config.yaml
model: "masked image model"
encoder_arch: "vit"
encoder_norm: "layernorm"
Rows from block 10 of the encoder of a small masked image model, named by matrix and row number. Rows with one number belong to one neuron. Each number is 128 + 32 x the weight over its row's rms, rounded and kept within 0 to 255. All counts start at 0. Numbers have three digits each.
After each neuron's rows are labels from the 100 images, of 14976, where the neuron reaches its highest value: "strongest on" is what is common among them. Only what is clearly more common there than usual is listed. The data: patchworks of several textures. In brackets: how many of the 100, against the usual share in percent.
# fc1: MLP up (encoder.blocks.10.mlp.fc1.weight, 640x160), inputs 0-159
# fc2: MLP down (encoder.blocks.10.mlp.fc2.weight, 160x640, transposed), outputs 0-159

fc1.469:122123159153135130142127169127119160110076055144130132209116119172113100175148126135125131113106132145179066118098133158123140132136118135116206115102106145183183095153120116130102108123169145122072142133116087131128131193014157138099157232132143082155121045181146140136162124108122106129093124139094146124114108112110141115123093128192110159148134097111113083105082149112081082158113166156133128142176123091122111124109025117158111157123054121104118146143129130058165161148143148
fc2.469:120144085111116137117117068081167118122185180095113117085177122087135123147034107110119137142131108102171154118182109063159133111081130137119119113131100104093108111108121163139137147109071127162114135118131151127130175155184130117105126049155148162114133120102123114119126127171145115156111095068123125125152204103148125145140183100062138158145151144117151165152186130114158089100116053137138123087175140120133167063118187188131129140137208132182119161117185130241110133114109122
strongest on: red (90 vs 45.3)

fc1.564:112133138109118127114105032136181151228156062106135105087106111153124159119145137130080081136108056113081174125126149146127125136125192134127053156139070118082128149097098122087132120138105165109201065143158196139080127118172141149130149112143129156155120184180103149136152156163105139139069140151126153146153148148139112095145115120194147132112109095123132145148040163125206104111060133140139120131163139108129161123150146140117126105106096086116152100129081113081097072103129181
fc2.564:094151121143138100108122156137049111122153127121134116138158131134100134104184114112185170061126105124129088149150116111156157122181138113153174082132251141144109109167139126092128139143164093092084147134081082150153112145149152118129117154125174128122113092018124096108140126100140118109186173135168136124101073183078114188125120169056110134048131079158163112125182124173155110096137117121127147131072170132115157182101135106052141125152107125094131157125186125147130100124138167
strongest on: striped (40 vs 10.8)

fc1.173:155159147146113135139111150150106169170103124066132123139108145182144107153133147148097134136117043104126098146125153112115129134125121134120149137096053184174147125147103073115129139149119166114134164138149130148115121167091151155124152210130139122109135127255135144137110146146160097105127123115111135133137107165079117106112112124146110129196115092109143104153101127079152097150081147143129161131207086123136131081122016086125112116109046091115141101120121113081153092130147138
fc2.173:080138096089128149140116054085154057102142116128126128128181129099125107124106089098126142096137111142146154125135099100162153101134128126141119123140219081083157138119151208105127150123140088130092097135097145134129165165144120128133127056144110141131106126004139111123154117132136120164102102097098142107137147135151147151130167165101171134034143154137122129120182159163134093103113077136115080126096137117146167101113204174128122183170220161155114139115156117202081192095124136
strongest on: red (71 vs 45.3)

fc1.94:131142121160149145108121053135121097173146254104126096077099126126117151128128133142104169149135080049157151135128127189128117116145154106143133130118119152161102164122118103113142111146089142118182062134115132157115094118253109120112106076134119175098111179209136103172114141138140070171086162144122084122129088143121125127132128165121124117174123137124108156198130117068241088131119096117119156112128088136139135130153158134107134104090165107103114120115136112094101064105157146
fc2.94:144112123112138090130140119148155102130118033170150177179114124166120132113170135132125094071147143191094130165098131094154168123158111121176092144142150148107138165135124161093122134121201144079115152131127135125105094119047102133141140130113144068123122112066105154079174132112105162073236116166141144096157151171099146091109115147155103141026122121126118129074102121182069148105128192128119109147087174120125152110077114106084149156170048163114102137150120088174118129106131134
strongest on: striped (59 vs 10.8)

fc1.28:122131098158114109164148153097164099132101065143069126106132129104158104160142136148104118077138034104068077152111135045137125082173139116120129126132139142160193125169101115095098150112081151175077237116081073046121116093154174112115129191119114151116134159167082110137122129142095154129145100067141118143122141134086135175151188101160180133140132144104122153114130144146084206169119110097129137131122156100100110161150162049153128149107121129122171140126145147071153128102105133
fc2.28:088128162146124162179129052121143148118119187080172142147153143127151160118135177126121145164135215184175202110152103244077135168111085128112101115121050156104110113076155162152134126169132133156109060140150086179185170177104120124114087076093094144155142090082148103143124125156160102121118123135083140111088095138151120080140138120094086123152149146133142122188152127084155147111128111137121125144166112144126123117113076155130139144077124110148096150116153084160055152133149072
strongest on: crosshatched (30 vs 10.6)

fc1.263:142093131160170136074131135146113119122162105113128156110161111199139090152118109112166071122102171142114130134121138150179137163204139156127112158145097177092208125119075128175149070121184135122146119135121157147139058138119109130144157149116100089059134172159097162087154143129098067182137135158097140132187098107111140122067183044077153119121152171141105117192109109150174128115135075149124094145112106152149085109188069136095088220146145170114119128149107148151133091109111113
fc2.263:099111152162134116116105162147175141076110122099113149081178133122125056109156125170122118144132088152143121149183144124116124101188110132107116093136179121138105092064219107173124177130084163123064155130120148039208196149092127125071175108142182118210131149155159121153149134127132123124077143131089123147080160168097127045169133129090121088113122096049102118095155151134129154114098158129113158105130172113099166124136177107090120127139166088108114136113144092085158141119105136
strongest on: yellow (74 vs 45.9)

fc1.604:109120138100083085152118147115092193167111114148112119173139141131148129155116084125105101140113055212151181117152164113120138122153179122153131133110125147092163146112129143118085131122109166120137109106169130153068118150068118134090138194147173123133114091199179097136143132144100156139083088158103146118134094158073130168122134141154134121140116093139134097069078146118103062103051155162143165158113164101117148218131010126062131106119115136117092109121143111082137153078154187
fc2.604:130134107116125176095110056126207168094129107086130087090170107118118101133088177084148175111124198046098081114140072097148109160119107126142098118162143166139108088155155135106124146129131099145130177122044127126189110159121140123119125097143159172137115117037106129136121124164114129139166126076130142109134149115132132073177102153040089160078130080089145128206171110122167152101150089143130123101158128125101139075112221127112135138144152106138150134140133156152128126191134073
strongest on: striped (32 vs 10.8)

fc1.264:167192116123126175137073076091140196159102133100217131125156100125164141106137135114127120174128155142134133163133128207141142124159155126148082142138106164057129134121062153085150115148147104165143137128173177140128134087106129149126155107054106139105113134074092154124166128135130167139058152134114129175172153162119136098112143141208143169054101101115203173126031129111146153080118156118141074157135123143152139103125102116161092168120208115154139104138078135143096147137140117
fc2.264:091148132127131044094158152123061106167180097108140111118132131116066094128182109127149112092125076108133131090113104045144116125144129120125132122116194077179102136102169119137135155141144148138161120129124106186111145108157134122173122072146172125129118128098132094173155145114142112115152153167144138164100027088121154190090142134075101101146130084144114101123196102095065167154149068153147151128112183113137088161134150149111154060188050121117122137121194151077119115122163166
strongest on: looped (27 vs 11)

fc1.131:150137098103114154134115054115189149079106155112161124122156099117116136106164086118154111138121138162200078111144169088094138140128145106132109175155131119091159082105093126112112148154153148152161171157119215121121147140026192145134126190121139138144094104093101119080160153122169147109122103126096110151122134161132158130109133131164095157093116098172159126195067097119087114110125122129129152158127098139150161174123026099094111131134135101171161175140097163249117109089132164
fc2.131:086140153150123131104109206134040145240140142103121102162130131112106132166138124135110138143120137115078134117121110168129110123160087122152132114109179112135140114106173079135146117121102101140129095130113056199137120127233088123132118076132118178122122124181145109133114119150097123152116143102135141119123073106103111156130101099088177130125118102108112111100127107111087124111179137145142112100140148124125131136174216125153110089178178110085105095142211128000146151122140121
strongest on: crosshatched (26 vs 10.6)

fc1.124:129168139097151152109086129142145168116123088126174120111163100133139121118138123106158114112134217131193141129136185189120151149107126100144072165125090136103122124092119122108139118147146141072204101121152168144108147150171148093107104056140157133161125132089111194108161116090165142159113125192120116131116129154197123059112085126164074110126118072150154134143059146103187031085127138156092122132163099130153155089153052124098101128102138069167140136168091105196160093112135142
fc2.124:082133113147124111115146136124060114183134149100117100143109127161056135151173086174105142100114047092103124127111069002183142140148108119139135106131189098147114139137143137088142124118165124147108163117097102177117131135132089122172174170128163112107117149095123082144142138126108125103129168077133138132132139109041147166137112165126184126117126118142126128079175109193110119145116130113147145107110158114142140160164223128134113085208114146102123130103196183046129105091133163
strongest on: striped (30 vs 10.8)

fc1.260:130140141177169044117138182127085061080124158138108147164135172128126123131101133143127111130102230181171161124107137162123139125070147149129173126095089110178118130140110132137151091111152126100079092118102090160189116116228120108096127127105103073104148079045174111131142121147130143107136148157083152108164099127147136045143097129129135140125134142108107110193166078121137131164127120164121108124196131164121087100102132142115164070097022161161119131144161125152146142135140146
fc2.260:103139120080133190126131072110202165116119105144142146155154094111121129146110088159092109120140022087167148131173130042147112084133108129102139114127104103119139093106140142129131086125081122124162199132098157089116125156084166132135112169149136143131129176144115151114114137151114113156095114102158126132133202141090103169088142095119102144178085197137141172000103179150141089078089103116126136128168108103125133099101188172170125126156131129141157147169089180106108114094092091
strongest on: purple (71 vs 45.5)

fc1.176:148136129129174151123121062132196151149114121140109137097148078127123150087175130129150102118146200144110147133113177135144139117114152111161059167136167157068114165088085200080178156128142119133129105126142175163111139078165123125107126000126131142133137148048130149097157138107109112140100124117152144145160129144183141128094102118145107154022142122146123161207075114136143115162124155139104099146075146148140141109124225116097125106132131098155162144148092100156116129125145114
fc2.176:133145135187129104114144216176040134166163132109130141158107140134110131121192122129122113135111028113115112077147096116129111154172102122123174087135098139126100125090158063150130092130112084119109110113155074098104140124154131132173125215094176155143143123143112080132098134096157152119175187150132123116099100122075102157166110148125155104175129120141152104087186100171131166119167106121135159118150112141131148193156058110136119138197103098101085099144154169061104081117132203
strongest on: green (75 vs 45.5)

fc1.159:131105188143141135169158133228180129084193136191149066136115156160128107133088092171102100104123130094171134212170180168180104154123127140092131078153137113156075077195106123078149170105124111088109131129125140116162152100106115115132132142099127128186134136136126081128117124143154126132081096064106142119207156161133168152077152138144131151120152116105159119200116142071103130143149137090126079174097083136132188111127090096128106144093109172177134106131092140116077118140107078
fc2.159:107146090119125126098126149118100145178025145100116157141148126092097118123157164116159146125126111152112140120151141121086132120096103120108095112098158171104119073079156115130126146129090114140150181120113130120151158130084133129103119098144122114186150096139136148143131134104162151135163158173128120134073186127076122053142119145119169128158145111143115124106184112143112135133145109165129124099138189095129115164071169115124136040174167125134125174180154168030139145050115255
strongest on: crosshatched (30 vs 10.6)

fc1.330:136114130095108126146098157119106149145111139164153126109168098169149125098154154121126172147148120141143175138152152214105149101117180103187101156103172144018144083108121196108092108145116106091180099122152128138116148143057116121103123080127144112056141112026118129115167118129119167185115067112119119154132096154131134145087129149135066124100134102121199122047073154103109076104069146143142136149109152132126158127110095082103083101115208082132110092132130141147121179109143110
fc2.330:111145114146136114072144112149150170147124078084138117139116128129097139150143135141151084106116088072112089109088075048202104180121068124134099108110117106154083189057139088097132150117155128127073144129116110135055086103137136120205159172154159120192110127148141123166147149127121135084109194116122130123152135051094150131206128116115158122123117095112114117186216075167119135138151124116131140134121152137140102128129142174152134104182064181098156127160131138037145134140161124
strongest on: looped (42 vs 11)

fc1.594:146126098128134131124149026103168101117101238110109111097131100108105164131153127114113127105154165155124151135137132103139103136096150113122074137167126119120118159095120149099113144129124128165127168138115156108092083069159164130151127113105118200134120207159119118149115122147104107116100133078170111141120150148188129118125187119108200116083144106141086144190127129168195039137176108080120117128056125143156096160150238100145144124129137140120149166104149154184074061116116120
fc2.594:141137160147134131138143221171059090143137073143139170134087143090144111118151115122102074141130141169075136121148132131069144119206105124124139154089164152124144100144154100138140130140138127130147098132151094154139180100144134150082090101107141103159141118126092103112141134082133140149206154210097124136112059129048088136121110144116074126177127172138183134063078115088118235110129167141123170147175145132118117150115016102101132112137107100112118077141105105124112153145142147
strongest on: purple (76 vs 45.5); patches: two (50 vs 24.9)

fc1.50:145112085168119086116164130123154063127154218182126128094113155098108168149115087133118133124139158175091104113138123045126100148097132122117147108147127117192110125167119137161133106111104075144111127124125113090151126085183104108149157115120093126128118175166095141119050131166132102124156160078158095106159155110194119109152178087118204134148125151118083092162190129168127117173164075078115152098132085166152091158179225174142177119177091172135139143133154162175103114112117143
fc2.50:115111173075136139203116127095137123107107169137138158157110102141114143115111175109124116139134182177149151146096170240054148087157096131111137183147095148103145162105150135182118085161149154128140148131081143094162078163115149129098084186104123086123136113161151148091135113093115136127161124189086127137129127154079104138109114133144079118161122141110146156083023143112168156145147168129121134160154127126100099131078072079115131153027132122150129145117073080084096178126115081
strongest on: teal (81 vs 45.6); patches: two (51 vs 24.9)

fc1.245:103142121103155098150117169144111255078116178109076094177079113148094124181140102097158107144110162237152097118122176154161133138077111147129157115138094150131116134103108168130135110122149179091114099138157118171109121096036132143106143151111118099157116098152146106099117128116098114117068147178113176123147145096097157083122067152171089120128119120134123097110131121095079076101104147135120164145113192116124121140123125170066138089147072128131098153109128116058125081132116140
fc2.245:141126114174121154081128090096153134116134111067122101109144124095122112115091127060101145088115106088155106089127073097108118146142152125119132125175144085149124080199132101180110096108075056163161155124100162057141133180141108128115141109138170204123129121164108127138127131115085157179155132085164130097125194145165140122147124139163145167130130125137150133160142119156175138143167071126117098082185067126111189100133157078153120150139254101156125141157142143206159106169123175
strongest on: striped (30 vs 10.8)

fc1.382:144134131160156089093140132121178194133094175119125108077092115077135144183111157126075132118130072097192148133199118145120115109167166138138106104120090146124101137150136050096147102119065138132156095118101156133066122107161128110118111088112132179115131173198207109138101147130114064147088167129179109104148127137136101134157163189117145118183147100125072148144085118097162070098101125104124149090117129132129165131198175103083137148131079172090099143100185148076104066132117176
fc2.382:113124165081128125110113027150062092132151096135166132121139154155112124084123139138101113078146163145076091164099155125159159124155104133134139163175180112071109137110079167113120120130182188107137146127149150101143070168062098117065130162165124048119122086041120145117150134149097160086202103148107140114144134192116111089135076141164121160081114102101149125079139153135114141153146142125123183141087170119106143150071074118119129113099135110094141144131062073174094136169132102
strongest on: zigzag (30 vs 10.8)

fc1.317:098142102121123135142099141102208182176143237149146095104115118101139132129153149132157137130139168074163133124104166197118165173143105127140118139180138106103170126053123140105133083138097167103199084130119153132132104141167141119129141143102098107171136176188143110162173139108113104094053115188119113147167152146087115078091124137211101107142084073110194130047105105126141102063131123108114162121147104109125157173132114120098147110108115108188107139077142100104124085095136142
fc2.317:101136112185118046118145110102067114129118143031135089159132142184101125107176120108117116115113113173135129136074049060185128118102149128140111108133148159152055118201127141132112124151157142153115182116109067113100122136086142114135153125097182186140115082073145074095117118147108147153164139077171149107109153155200108152125110157150149122107144110102108154186121103111129106151134098117126157134122204126123149123114156172135114082145178107054133158192155156067140100165136121
strongest on: teal (71 vs 45.6)

fc1.120:128143157147145169136116145147127130147106092088153133155114152147086112169122084145102115132098107116126110135078146084136128157117093167107153135126098155165154127175101059104146148139174167134098126119101146126087123175162116123126169147173133089142127064255139131137175118107120089076038180119072148122158167106075121106147102101188121151160107140120143095092106142096117115143153153144106106129231115087104103095152028136148144166113030105120146131138126136086105104129136152
fc2.120:095126078150119109148121031097129071105154181168070121130176125109130085127082113106148143120129108154180148112177109132138148107141156127113155104152130111133147100145158197140120129146108105144105168118132111148144173136104135124152106052125147183105140108015134110074108100149158111152174101101175137105103107134153130106081152133116161151123144156136134131154154143163159063105102080129130134100117135120122167103106136143128116121187255099150110116131147109240100153093108149
strongest on: red (75 vs 45.3); striped (29 vs 10.8)

fc1.284:122140132128128115119144042118147171092117240112081102106105125057132145141146142129129154129116104142107117159166125130136106123113130145125109135155154133133142185134108159127138160122096161156094200129125118114095101049109130145131143048108109149146128180091122074113103133156083125106148151072156141112121124104074117160137186117089176136082177143150079157196144109181099115121131096088127113125038178142114091138127214124140131082142153173125147143121180160099080053121106092
fc2.284:159133149171125158134143181170105136133102081126145173130133119105149126094133138107092081133124171157124140112148106191060117137184126136102095152117109148114153076144150078163129090120099126130181060129190125101148162126143129133088074182106154131102121144173130128168111149141103157156150093213098120139106116153167116100135085136149071128183109156127164121111135140064087210135150144148127169112191070121130134134135013091149139172123117066133103091138079119191143141192138150
strongest on: green (89 vs 45.5); purple (72 vs 45.5)

fc1.74:111115126113173098164117144145058146067104192143115156143149106130119164140150133086147160096148254207148125123117156161118135116118135103156141147097184145131102138096126206134142102124096072086132120122151096185166145073109125096090149058119117145112145114097123122080106104110128116181080088129126069141140093141154168149062110128125116129122116153159103125194155090119146043196139132141107182150072168143143110136150180122112125081147099133169142155160133108171174104126130118
fc2.74:151121114086134143075162133126207143131132085086153139157089104162102105102119164111084071154130059105113170083118115083152099144137075124122127129146032100122132164106160081173136093144150114146142137129101134043112105167185117120154111222126151128154125146203124139080138144082099146114152147108078148109130190100045137124170105114161138145164104150113130117059125146154141150111186128117128119104190129137129158106154147113166139176131127113107151117149095157058103146067123166
strongest on: green (72 vs 45.5)

fc1.289:147138124146112119136118162108176216082117056118093124159127107108139095117110126083137125138106159196147091097143134185132123142154106153121105118131067141060154154110105088098125127151170182109145158165118169124074136107027161178161154229113146138165128101107136157104136144146136157101098124132070188154139170124098137108112157117163100158108130073085171131082074124116118038103107139122152092152183212122132139119111086125173107151130105150157142143148125140105111155094101110
fc2.289:083138114124126147133108118170065125135162140110113079119153123082131123157124094170106112137126077077126120106180088046127116081115174129120164118132190095199137028167130153150129126122093103151136129129118112195166141141208124119102085043133127176128125124094118087166116123135137122183103104112151139143068091112163137176104124161093148110165144181158124137191165113148143178121153070162142150097153096107130142149168157150124113096170227129153110138111138187174126113134134158
strongest on: crosshatched (29 vs 10.6)

fc1.466:128109131143119110145167199118100106098103106097101138180110166100132091150141100142116091109115139170093113127116118031165112138114097153106184104105151136192162118168113085110123157078155117160057171116123060110145112121073127164087132144111103080151118103191139124143124131101094121091180146102116162116125157085099124137166136124080186143074157145104104102096178106145026207161141157139130118111102159104083070106133105128141147139142070150127126113091161111033141118150120166
fc2.466:151119128161116165169136056089221162061122152154111151084189121100134092091058145094118148135125119120152188108150121196077128140120150136094096148156041134103127075142139173146120132127062150148150126126178147107158180166132130143104121105150138168128141093107149131140091119170153133163109100126117112109152147147186144081158126115124082145173092143134141140162110157065169124141109095131105123112186118130127147122107106131162125158088216105159115125133104131250097121173117098
strongest on: looped (36 vs 11); crosshatched (32 vs 10.6)

fc1.202:154151143151113138168111133109112129178106124161184166128119155153131145101151173117121092161086123134116163150113137170100148140151130117140138118148055149107111095073112097137181093147156095069133059110118158062137135183106095134171150167111135114076098127172114099148147137135150133118122124185064113139171111132170114078115102132208080141134082101090180112042055145086146151083099097148125118113195067120146158131106056177123121159138108106191125078119142132169092117073128159
fc2.202:045126099125133078049146159085131137110138121106090113172159123153128127154131097118176136081128067067147099091087121083196132086102114127128162149168209121170129138157120128120107150153160178140141165127077133178074065118078142101113125101176128138140130119034139163130152142126135142114096102122181138142107149104123150177124154141087134100078159146097123121147165113155124099122125086150134136151057202144139105124124198150080158112193129143097143186141132158056123152139135106
strongest on: striped (40 vs 10.8)

fc1.192:093125130098121152144108182136151188038129162130144121119142093117146116154133133059172151114131195162131113146149146189106127145101110112143152192137161117105163054143117120122090090133089126067127191144146117142120149104085174115105144169111140171125123086096072162067120149102161148152173097167098092148116120103092173136109108130191050114227113118165120115137146110095109093100148125139138192132126116115140118155106035169125088127121183104180127159126152148158170093128116152
fc2.192:109128124135117108096146095127147170192118149075143113192117135160075152196115085124099092154119161136137136081050096065185144162095127128114094102110073117183136241143146142183145124128147148170166087128092133129134151179180095125116132084165122117170126122207162121116138125122073108117084131051111151105130125092141149118106120095074182130105150134115153120155086117128110098126157118129136115114140130129126155127183250123156126103141156121090100108150144149060133140107132126
strongest on: zigzag (29 vs 10.8)

fc1.75:108136129090168081129115143151118146146122171149079168150137118131135140135113147141160122120128187200140118130130145118129124148096102126136085138092147154033140141179107168125165136128152094125105094131168096174140174104155088109110131032128127120104136121144228173055128137137103111116152110118123150116147119154100154081101085113130139118037120120118141124160030121142075018123113075125145111165106183132146159097129208099170118104162135108144133095169109119097126172109146138
fc2.75:112141134114132139067150128173078110131166169132112101115114127112106130119169117096139118136122113073102098071182128096119110137144150132089141128184111111158140144034161066138121124153070136122112126116120133061132130176116152127173142208151155189144134130132119075139092146128156141180104153092115121170104120143105106223126164166156107080173127119133120114068227163199153161164153190129139180062169090110136105175138086109151130172108109143150141094128125174124124093128145165
strongest on: yellow (73 vs 45.9)

fc1.636:130154125107110206127084107125023146131122170090195131102161088153149129098157132112151161161133186083145178166128153214146136123134133117170124174130114133053141114094088125078138103163148140095173127132167158126120146141206150128145136088126131143104123094101097147166192135091161145146093134155102132164141138152112131083095112123178065144106102102125189138073106126084183068094152118134137144140171090137142152117119114119142106133095210069167144075168099135157132093148141102
fc2.636:086133091175127046095157172123172142172103106110138118164119140137076121167192098135145088071120041129109106098099067005179122132125156120124122095128187114180149146148137137123133166129180150145127119126104103181080137115118097120173152081137137130135107143131094103124160141130138144111107142100156143129105108069109174179099144153137192112135137125134116102155158102164075123123122115127147130128091167116162112127189176164140135079229088152096108130122168166105133119098143183
strongest on: looped (27 vs 11)

fc1.633:105097115127120119094172135119082116096137120167072164135134130102120110143116066149122138122140199140157098114136133108148116111114092146127150124112199136148143147172136168154117152121163087135085119095116085145112142092200160122106107030193157093182124140032140162080131118122120162148137120086104155105101136054133131129121130088118145151044144148125124133105155110165058029125136115115112094132089196092109094182140196121148132161155193127168115116158132137072128158107133123
fc2.633:154116161195117148167119152155178164123116213104100111139099128108141140121108185142126137186123130127140131110129132137044100139109153134113079134152064156126146120143132089117130091144099108150143151132145128068166166150089096133204117221092129181100154135197133080128096112126118116103140142170129107127136161161154129097159136127157085118241124131109121145204110125102150175144143151130126142066173066143127130119150099097151114127129132083129091090110080163225126086155115143
strongest on: green (76 vs 45.5)

fc1.423:160113128067126181102153081073150108144113123156068090092151144109077114131097113175051180105123125142145150194141180178200130142133126132106119177168077101075131095169088095149119129106151116117132091128147164135153128122159135147145093175057116178177120174141129154222117143125169121113080202068124132092161109144114143169087141170132080131183153153101144160124094113094137075091090132133145160125089136135117101135138106147095153124153128099119180143200099120147171119106125115
fc2.423:183118117105125140114116111101071098170041154178099106106127126175087130122126128117159131106138153140090138118160175118137134130172089124128070107094170055142087079162111111144122096139186110099144094131180161148098164129099140130119129180048142157174136135129126117083181128152128187111160125143170123107106134105127117157100173143101119100161133155104153131168160095166188092089161116137123097121121193113117128167116094120101144022143145202120130189133094162053155115099136191
strongest on: checkered (28 vs 10.9)

fc1.145:115134134117119180143108153133135131157143070153169112170159133177081109118147086118141113109134164147100101138073184132117150143086136135159180120140096155233127085113131110118113112115155101087086117146182147144134104198116139136119163144127131125117131088251158139144155121077120094111106148150111140124117130124146122055130081098171125105117131083098105120103138136051085229145190136151104145100118108142140141154050118180160124130115045099119153121101107128121189089151137159
fc2.145:098113087134130055127118118057121138075096207105135132096139125107155126201101162093126135130122082090156142100127131048159116147120121132125152101096092123101154163219139186139116166105112136169073088125133116119071225172078127127136144138144130142127128138080080139134135123119169145131113141088159125115157162090141140134167133080124178169135129151134174132167146115147200050098101099125126085135158167138130117103185190149113144156116176126082114181134195148129123096131108165
strongest on: looped (35 vs 11)

fc1.328:134111153138151135152161143161115104094176115205103067145078152151159144125083073123078121104085101112156113162083156192135139147106152153087111132135099160127134134140109153090153158129160147121119096122150119120136106120193109133215119127107091077101147151163116127092109133161145124099147140113119151119151113146121150181103160110092081211126121173075128097176165113129129109111129108143122121189037089123186178091151105169130126144058134151159085125096145114128062106214084062
fc2.328:093153139153124131105131189155175157163135112112149185150137104130075132120185130133181111202140081142125128124194096090145093116143092116151072143171196151109093134100175185103137085110104090142174163122138148158161155131127121128083114060153175129117106096051105156143118134129116122122110151135127119125054188096138130079155064140146067083092109078120138140085107164117179122130143112143145086137124169147068133129111160096120097148099152126114129083149099093116184157064156211
strongest on: looped (32 vs 11)

fc1.628:106120137125185102120105036132242211158103121145060094122123103085102142135148109114133118097110108191095141098141197122127138139112138144137072119137120139107096169056134145139171129160146197107138125139131187208088103082053105109106171142138141138144109164141156126107112126180119119125108116154105142128122088116145118126109126145161094106093119107123145138183077115142178057145094129135121160142105134106157164180144133131085148119105029133157127158156093089094123093104113108
fc2.628:151148134147132143078149177147028116141160087058135105163126141127165120115143171110142133118120130106128064141152067169127146103173090111141138112145165118125142060165140089125130092138098054118152055130123124072127124123177119128122111111097173191135134135133140089130123114076094116156174156121175131125097135180097101141147093175066145138071164146150173141104168139160137163097146144111137099103114122162118167107119138055092122159213186108078134138129185184136162092128127197
strongest on: purple (72 vs 45.5); striped (36 vs 10.8)

fc1.261:134123086159139118118113139131166145202148110124155164144093136174106150137132100110126145143118118169103171176079127107163123129102176156128114154175109163099131159171075169069151112122151085115098050128153163081120135140136081116132165105123089091087123129133121109069135116178101088109054162115133150132203213147167122081120065120170157135087113143097149147078102136134088181092163122115117115123123164148123119113074187215134164105166042145149132129101120120075093110128128165
fc2.261:123126161087133063148169110109087119099163134185081143146178123109111110137110179087173100084125101107155112068148153172111101081157135126145201081151113101185160106156142143187118093135111103140131203121092137086079089167093188129133097143111186171147122111078102152103084125113151164130202162181150128128089070125128105133152127136150117108097128120163127111152150151163194077174114053149118145135144134103116134146137065084128133158118191068117114130159086120153084093150119158
strongest on: striped (45 vs 10.8)

fc1.167:124120145139158125129130156132171210127074140120084107143107144067130138164128138160124107113114105146124139161116121132124116122146156159122132114134114187114118179162108124113147163097101121151075134117172098178127110102115113123096148043127087124150154127212167092099109099128071123144083127087183160107167127115071142156129148114124173137084138159132102160170131117150080123133142117121115095133052199133091109133136255155131136100163081157126129131108212128066078102103132159
fc2.167:155132114136129095124151056133116085093185150154115180101162125078119105087107157077115128111130162137134157082168156156122120155155089142108141144172082131121118081095148156160115109143080150108160135114152124044147166142105131123082081165121150132128119111109129136144103125149142140113217145177075125129118131148153103094164107137140046136151091117145124109076195162096150166141135128129129162083195078114120129134099008095134140148115152082133106127159090103222117155195116089
strongest on: green (81 vs 45.5); crosshatched (30 vs 10.6)

fc1.401:167138123159127112111118217135115079137127083134114162166114162174111108144136092112095114129118157144137095139122165151116134146126107137118186096081075129232127110107129070141158115138170129099140119131107114141118108182093110138126162204141127102128118086159167166109143124117166105126139138164080152106123112130149099097134133086159077142152118094090124102085150146110098087143133149154126150115222083117130113087122000139113126130120014123169128123120103096127188143134120140
fc2.401:103126097094129124159095081050144133073116173132119109130171103103128129178076100130153155098126063107158133146143112073171156086085116122137145168168158124103154116160113197106117135119116088160108131132125180126080135166136156124133136119159138168120125140101121116095100098122136094153085086058164121130119215138133156156122144127084184133108136167134114165155113137131184088117090112142127078119111133123133166078125227176159118164177226153126138164140127202146070147068091125
strongest on: red (91 vs 45.3)

fc1.140:111126123103146149149128245136177230125133162133039101185120125102113120154126137124148113116126089197016158137117169122139123120160116145131136072133116138124102157089129089117177145117135109134083156136133115111059120097103083110123193142108115184163158110243141115138111121100120132139119091174143133117124142110159113160107152124117129124138149170106138132118195146140138140145095124116112179128107183153094103108133171136107150144116053154144122123100149068081144077122119108
fc2.140:133136102153125138155119043123164113043143093132139134067152107080136133086117171107133104126110134134144126107140083144129131104108140126095124153149087151127124041181142172180100119120128144157161104121133183106182166151106156126080079105112168129112128142084120130125105104125165142169161138109118136119104132135129148027167075171172110126109131155169186141162154162113174121132155119136123144124179090151127198105138077103141110133124223098181144180143076173225122141106126169
strongest on: yellow (71 vs 45.9)

fc1.550:147126121144099132151148161091144163151111141137083128157100119148121132148143113108076129097123033141041118146109149131150115135149125150114168093113099123170173163120118077119106132124090226126065182132105122141077098116075100137099192247134129155135130152246111128159108131176113100119104135130140163112118126104044117177133139083156164132122152106110097113109129137114099131155110143122138163127137136078116107156113098112141136127148064148116114108082170102037113094098135135
fc2.550:117122124127128143150101030120166104060128103123139129115171125103162093086081140068142168127123164147166148116182121148093152121137142129134105155166114168099146074176121172158103128146135087154107069127130136137160158173146168123096098046131137129162136089054139110104114111119149129176138085112096119110137144154163134070130116152049094152146151126135156148171152147110193162112136088142118106132129099157107163068109100129108140171094190121138103164130106123255103157145127126
strongest on: crosshatched (48 vs 10.6)